Rows from block 11 of a small rotation predictor, named by matrix and row number. Rows with one number belong to one neuron. Each number is 500 + 50 x the weight over its row's rms, rounded and kept within 0 to 999. All counts start at 0. Numbers have three digits each. After the name is the row's rms in percent of the matrix's.
After each neuron's rows are labels from the 100 images, of 14976, where the neuron reaches its highest value: "strongest on" is what is common among them. Only what is clearly more common there than usual is listed. The data: single printed letters, digits and signs in grey, bent and noisy. In brackets: how many of the 100.
# fc1: MLP up (model.blocks.11.mlp.fc1.weight, 384x192), inputs 0-191
# fc2: MLP down (model.blocks.11.mlp.fc2.weight, 192x384, transposed), outputs 0-191

fc1.208 073:529482403565505619596428485454591511517522409473554466505611560412503485546481515451438512474534527521561494547559540530542509474486526532599495512580551497594492570538512496550550457451450472546502441526450465511574555549558485533472495540484503465535513525477532583489496430431480512531445603515487476478509467510357537541480479439498413482566493507490503535545475522516538621491535485513361540510492440513533506452335573437504522538606439521527441437561366439550553525435453507541491495455540494512515378533491449547557463416500491523514570513507480534543497457497504483440
fc2.208 078:559463465447547494446505510568509512535587591508521503557432343546459566499497487552597502557527553578429442527465494493455559509548429559503437454437464554455515551431462445420503426478516524546575531288515440517481493455484486427464546568514493513577548458487440389496490541472520439496514479456526559487483466548454539472511523527513539515482487490489448443508463444409530471569507511518598526476592533426413529497564462480542481450467555553574507483510502564507472507610554503477465534542397424467523601468540571558478577473547486435498446424502510416514480521477553503472
strongest on: the character - (38); the character = (28)

fc1.268 157:563509547587484533569490492473519549539506480515541451426521469519541464517547516490443531460399570463541545489558450532467433518489506588516457539525514528549586549483421554583517443438535522443516425496422511457490591556490535506528506435556555514468506478533562481430548456393505596505472435526588599431513522373482440538546530417480479545470436538601457352585540418553456556471436487508481500515521422531447608472464458554551552505463513498537456502502471473560438442510388507435544436492463458447545478478527496539513483418431531498519530498461441535387445529537455599530
fc2.268 143:499475509407516517445473511545492478454615621449504474506483468488522577502511493541632502489543456563461444475468515482534572548499489518519468533451528482422515522511533467465419468485595544515579555428514488483503436433444536446484593590463467578543496536472513405559465574497480507439623426475522480495505540521466580423468533527628493555467535467477493504501508539418508485558524542470516508482623584471446520518501469427481482474459556530474498562565541508478508460631600464481471580501439419449460602467453516460442566543513415411411411473518601434534514502463535485471
strongest on: digit (35)

fc1.276 098:483484450508444526479513465453540436455533528446553515627521542552425504618561484576553473479491458454502448509542551385478550490545372430574435481513474434552460471567542490566464518461517536488471529564548566465593388483579480520481594540480422474449481518488492591487370561574466409427588530410530513574567471522438563510474482574536528508560588541486592583443511538469495474441506496461446523454492513423487436523475505475533503439545523423442556492576412509476533569485459476560459497488425498500568472501543498450494444496498413549526473541498607506502465488511487487553
fc2.276 096:495506500523506513517432472573521511575485551498548450487472417514464428478568472520484467483513458529558506524515556507446482551506501479587415534554556539537571484570409521529602513522529638593489456494409379525518474493440440574464533575508480533503581495561489531427443579529526506519531573480518549484415404560310455562539538505452460499534472544477467429574497436434485501487459463536410482462421468419425576533473514532498515570495500538600509542524430442492483486486485505521439420473422551536469572467528625482509467463491551494511490520507435542588518467570584476465
strongest on: dark on light (100); small letter (71)

fc1.353 094:410528506498441497538454464607490511451546490498433495547541547431511614523448571482492501435519487465542440481488397454531548480441499492595503522479505494477399468451491534506473482482441531463528452579592529537451465403480489553399553620486479496488442441439480509524467496540447474551485479509446531511548538406432584467443584582562462522565524467437526576409529626507457515595498508552396515536479508596582519491399435457547503427573444516496490544493513548492557474556498458442489527554603387538497479373430542433451475552522507496467498494486539502510550443532500499531
fc2.353 091:494526531481474451536537409473507514458515524496484532437548425520501464437527500519485477473515449471585559515495509470457466561466487429505550608518461457566619477498591632541506486544467510526464420380495351524429553569501411591488468372562548561489511542498482477467537538563422481577500526515538438519453492584362482550527498457450441517456465527549515500565486424608492514516477446550496459497516491549469477529500529527448556579546519503648445514460522525468545478465456528562470443392494507482497443493558512518550469491483521509531546544452341574553516463505531480552
strongest on: the character * (26)

fc1.161 085:520508469522520498394457510463538576504614522551490477590573584487461512519466525587503496530491471528498480559490505457601583483529470480549389447490492490460433555549497473452487534511490529534490584551532495483543467489485458462467624483412478442575556504461465565598442510557516511467545577509481548529543397588390579552514463488532500489566548447446525534453504551484583533434560529514431531396562516416523485499409557474483471476572463509517513519502465554460550542523462406558424482381523559577503412496550553443536440443572442483521454491586564419498575452441474479530
fc2.161 078:540468422505462527538505486547489530515498583442439510456409448442546458519579537531501528507547484504540527485498611484529519535478470459606452517500529464497535508547561494538491468473426557541454474478497417516526463483408523476413540495572451534513500558519533463492495584461503552510543507496567469488445524547294497499527476497541546519518450558481521446516399465364516496524442557462454519501480532544520515476525514474506493544470421574449496591552348536511549488595453421636444494498383421473502669459515541484512541511523461410404446514553485525508499439513553477521
strongest on: small letter (63)

fc1.329 110:444558497475542546449458556505565500541548467478448492640584606514487537465471553490516533528501530528478449562451555504479542507494441553530446464500504458489419539506589438475529574456549534549522538542583552479536435462525534526408532428406508475528478486428481527554395547515509468451524545464481473518551506565436591496469455476555551439611498508482581618466451539548528422495558520442427534521543544435520437520431511446514444526569502452457474579465458603535573527492487362550492478478621477526491378521492501525479529439616453493500490478581542440536543471452516409503
fc2.329 116:480507460511500539482469475535538476459509528460565506430599537493492504515546557439563479510473557506567472524479584539503460438445468522747500480530542512479526552538479522472529453473471512512494470586603433516556484530489446453540519492485493459563509501446495519543540514442547489558443469493524563513429509435204512522516489527539470470514469534480483492482430481484533480532502547556332501484469491483556518534356550457469459541529419539429580486603492531483572470474471517552478484532447517529451484497537489535484492493502496494491505474559459448572476450456553468463
strongest on: the character = (27)

fc1.339 066:521507508558475531458432538530508531515544480542472502599605622501450463528511524549489484538588465524544519525474568447520519461520554519670404479492590491577499531460506496542525504468459468487517542590538533460529448502525467519441499497473410456500549467483517506547442462484433490515524554516454499538502475543259581530518470469577440509508507463532562528402492481461484514535522583498318534503566466494509445487375515504515459424524455471485506509530466513558573506541476470571478497462519446441575364457546502519481487386536437538572501552532504512502462502460480525526
fc2.339 067:573536481426547571450488465586557490503549607477508478547502392456560520467523549483583480500482500569480452487509514489488532524510469496538485544460537519471609553483501525484530440461461559454555468341533382496532481497457541473555543513490477530534572488485500442483488508427469542567536503505538573470462412536276537432465493527536430542496466510498441491580459497431563505601560523551461604514591569468467515555462420442505489518433471537560535523582547541499517480582525496542451450521406432497488608433508547474486547509540472400494516469497459466518453527482592490443
strongest on: the character - (51)

fc1.249 134:598511413515553638532523568456575543581407495484496414513526517514543470478480516515443535468484584524527593552535515570460462493588541523549504504523489500578576593514556451512638537427543552526472469548446541440529503579520519459450455448443537505504436541583487497406550505445494479435432490513577426465494588478443452536449460478399540509434418503601490447589476444535473491496514426473450548574435456535483474434450478568546514529480481475520450573463467514555414534460504463501561452492521521490538455529401401543539558471518576520492496422488448542519536572558533492433
fc2.249 149:459539552436551486412496448533527459447586509463550485516534399482423550431484441455625446547512534571448446534431539543457520460448450537567470479477505558425446520477498518411467463525551532562573531430457415528526513498492514534537565583468565538572575447426439475622541550483546480519568504450501562516480444510445559478524520492609448454500487473443460523432486505415574486536568464549533501449589568431422540552490517439443431485509510519574511477551533501439505517532506550435549516538470491566403589480553576537480533480563431475530491446543585429525429442406567497470
strongest on: the character = (68); the character - (25)

fc1.286 075:521492452556477538553473490462505492504493458494467494484584534467505530524437508507491506453439464533515553438505431524599454475539495514594549549540549507594544479521507492564469591491423524469503446491570467566558511429472528455554452469464445489528492480488461479519486459517558497503415506551502393554550462476277432562472471452492442460499466452514505484470435630597539538515541471484330546543506470574567522492301541439523468547663482509523462482483526491533540438474552440519493494456544461461492420524522489476470455525459494514478556452578442509524548497475541549492
fc2.286 100:503506504485545472449465440556517519534596591537519492595426360505497558475463448551484533559487524541508512512433493522465533518473494535366514548460501508447571523445448514450514522477470600479558479300531381527521462503455551475471583478529496469524423464468452394519488515468571482550489508492513437476543491524467542467512523543545521478490514473431424403532464492540543475556528567494539535566618572535440555436636452471497457457470524566619463553541478542478419503571487460530368533533460425476475544481458457533501542482515476428457443480560479426509517520456550518485
strongest on: the character - (38)

fc1.358 075:537526474515492573468457537555569573534515415500436508546631550493370496507519520523457503506594533517527475540526575527500492441521518540604436518496499463560490545518573451484594492455466418524496527503505478504483481427561522523459517551463472504545595441461409519533472484537547413528448599467448553451517418551351533569507447495551439454542512516575551581466475505487586582511558447492342535448510517486507463477419487474513510527582471475498537503587387567550506555402554556541475500528571534543486369467563528513469527420515495557484567540523465517515517470492526571519
fc2.358 084:537507484448580505438463501595500470517553547477565510598471432526411549462448389552608497585475546561410458494450445551413560508485462558502466503465438542430604507468462503446562485483546514546540566400468501471554534580514555494501509568480470534562534452505450508472471557471570570483534465455556465462503428605488583463535490582464538499454526435468449337550468458381551487508549475538529493495520615443421527517520500522480459453455511441627470533502523586481442536563503499540543530520414473481483584435471516560508561443538435425501467473490484478495563496478502469476
strongest on: the character - (26)

fc1.1 070:540509463587428523492484493569549493485497425477508523529638520499503532559549492501448524469503496462541457568550563401514552429531462450624416478506515473567507471455586507539482557459476508539474503535519472464562470589550473525468583557480481479417589556488509521520481487550414484416504559447521536565498436472311530566463485536584450458509524565587563526437494503524468485487553469539351478446543464458489431536368503463491475518551437494525517459532455467473522536460438435518513441435517530576515361454536513505533432476517459531576555529498556562513477429477515548578
fc2.1 066:576481455469567509445463516516534473535559541502525453495447370506467522410530519518589494520527560499483467566476527543400549493555420513552496531474545504402530496491507507451498470446487577600577490418465323572483525498464488479556573530470472505530581522416473492511471523451551451547558507498500497488484373545350545482487540500500478463521464467490419549494478460366555474478574476496509553376533551461425465534498535505478482581455521577579504548528477498493543515493547476486484564541418470465456634481529579485514482460561456429538501464559424439507487439487580524420
strongest on: the character - (29)

fc1.277 111:388587505476486579441436545530540469545533459469439495619617567522465581492529525426475534545503518511453446548450507465497508482504490530519446490517533392467463558567552426465519577460543552546483523511563551477495425462524530547342546474457499497509460512441455547531376548495500455428544560461499455522541544517423608530429510532558539422586469532502555552470501503529550429490600523490441558524521502454559466540421519468496462530560445451483451525452473576515564536482451416491524464473625503542472403512477479544475467442615478491488451582562573472519559496458531423473
fc2.277 110:501551489481531552476510484514570472458494480433581528427562516470461480469552539457542468507507550539540448542482546547506466472469450494759479456576534475513468566542432507513525454478497480525513492542559418485569493523530429483524441536506464462536512518468531520546543511475511489550468522459518544552413469465229530552507495532504467476534470517470476507456445503450518466477538514554322489442457505474514537577380566503463467554535409475512602452598465506468585489465481534509543438530437548544464529524538476521479496525502463533528579462526497497558474455484541473465
strongest on: the character = (25)

fc1.299 073:447588504513448453469532488505523462469532434519438499580547535585434556523497440505507477425446482471503428527562482407487586504526435423614499527518466497496516528486497467542463537488474468420534528619519588481548428481574509541539556545425479492459514503493393545498554522536460526423555563423511556613597432455419514486490472573533499494500575492501537450491546535488492429422523491535417473478514413432518516512460521486475562470596517416488529490536497518461602517518486528479542524443597482558618433542591488511457444540494390530617545471489611467498462486480402535572
fc2.299 061:555477470460514487492521471538556559490552624531545440525368376549467507479528489591605541464575515490552507554431561502460470511499490502570477512511481540490546510514503547457527449455469552594483469430495402496448510513469507588429525510575539473506634458510536422451463532512539449474540460467527547514474473570351516460550514518486501477471508551497480431534517425306494496510508464471559526405450511461386528513575483530476528521462545537611486501522460463508461486518543490551459462454454493458474693443479521492486493545493544466479473423516412489490570489481537539474
strongest on: dark on light (93); small letter (75)

fc1.35 102:466539502478486429460572521514484421407520542411565532575505513548523571511468494521541402440505520502419411534557480443484599484528405427564449468487437450473451475471428506551421475495546461495561546562551534504564437489574518529496554621423443528488509508464467502492550531558484491509550575420485582577570391473472612445474522548589443541470590490483540554462522594480462478489513489545472539451501468479465474551481585488440485403520531416496585482549514513443533463511506477509488526485461471623576535482571601431450448559498432490528440508481577505591457449517439475519
fc2.35 107:462487516466454456562526429498451537488548545504473473500491361617517453510567494540497478466572449432538556461553516458437525555531527421602442466505423461505463466445492569569465582542496568580442474445514446489451471450499436538494513450513480531437581544516504469442475561563452410537603537431398487509481415591374461495419608506446485526500505543545496485473597461481429439518427538482452493381512482426526519485498573506508579532540527463582482478516457472512565482531547497518560452387519453495516578575540592446446471539453495526527505502471458533528522488617464497516
strongest on: small letter (77); dark on light (75)

fc1.182 109:372583521565443529507483514507472460446457408460514535497512577469525548511450564443488398487526551443498458559505499472538491477402509471639526567531553462519464526554498504545512488499444439457516454602558515539433514438480514624420556574445541575473451412399409523595505441535419505514506489564490548538471506415427507537476500496618463450504559509516561540475501560459468486543533533560392524531469468559584493585409493409484496528612444544458513540456571517471588401490510510456481480478534524585502504483513528469509428543517531551515490536543561491523486419515495445555
fc2.182 113:492535446579472562524464475476526487533453482488451505419599501456482435474577528432492469449527497504589542517516585520564412457471505496550555577572549468587558517538499568547539481497443544532448445469513352517460511515479461604454462455514545556472531528523515462470550433480522461521495543530476484480396483532313425616529502460454463477504416568538459516478424482509474531489461490530408489422433440509521503539400554554489513627566424539519547490541409469514607486489422491563483440476495546539472479532516558542548441502465598516485553531465414535564492476525573478491
strongest on: the character * (28)

fc1.101 149:539567413537512554592555546513557475565433446546499478518507498520524500424424438399448462444443583430491552486567470571493503486548528545566603494525458511541544558473583463565570601458484538445459493510442562453533561510576535531435425466523555569430451478560460444437504451447524543486465479547568474457498561466467520517568415494464524525476468453615469457572478426557417449538423421507450548573485482518579531446477481538515563499490486444499506484460545588503425520445462480450554476527541514531580516509407385544549590457448523536507500436449475605475550530564490436468
fc2.101 159:526526474455549510405502502496533469469580512475514484539446476572456524452480460477638475557534539540408416533455534543413549520515440554617473473439463515393489540485534433412491488457543507569606568522440531495473529496524517562486518579453535557592587448459489471582497513473558522451535487445491444470503430577487590498535488477616466454506463449462459507542474481351576439505585492513480561455583592414431530531494538436458437500462534473577479494530518509445486525560485507500562517474501482521451655510530555530488523478541458442519459436543518422494450471427536443431
strongest on: dark on light (71)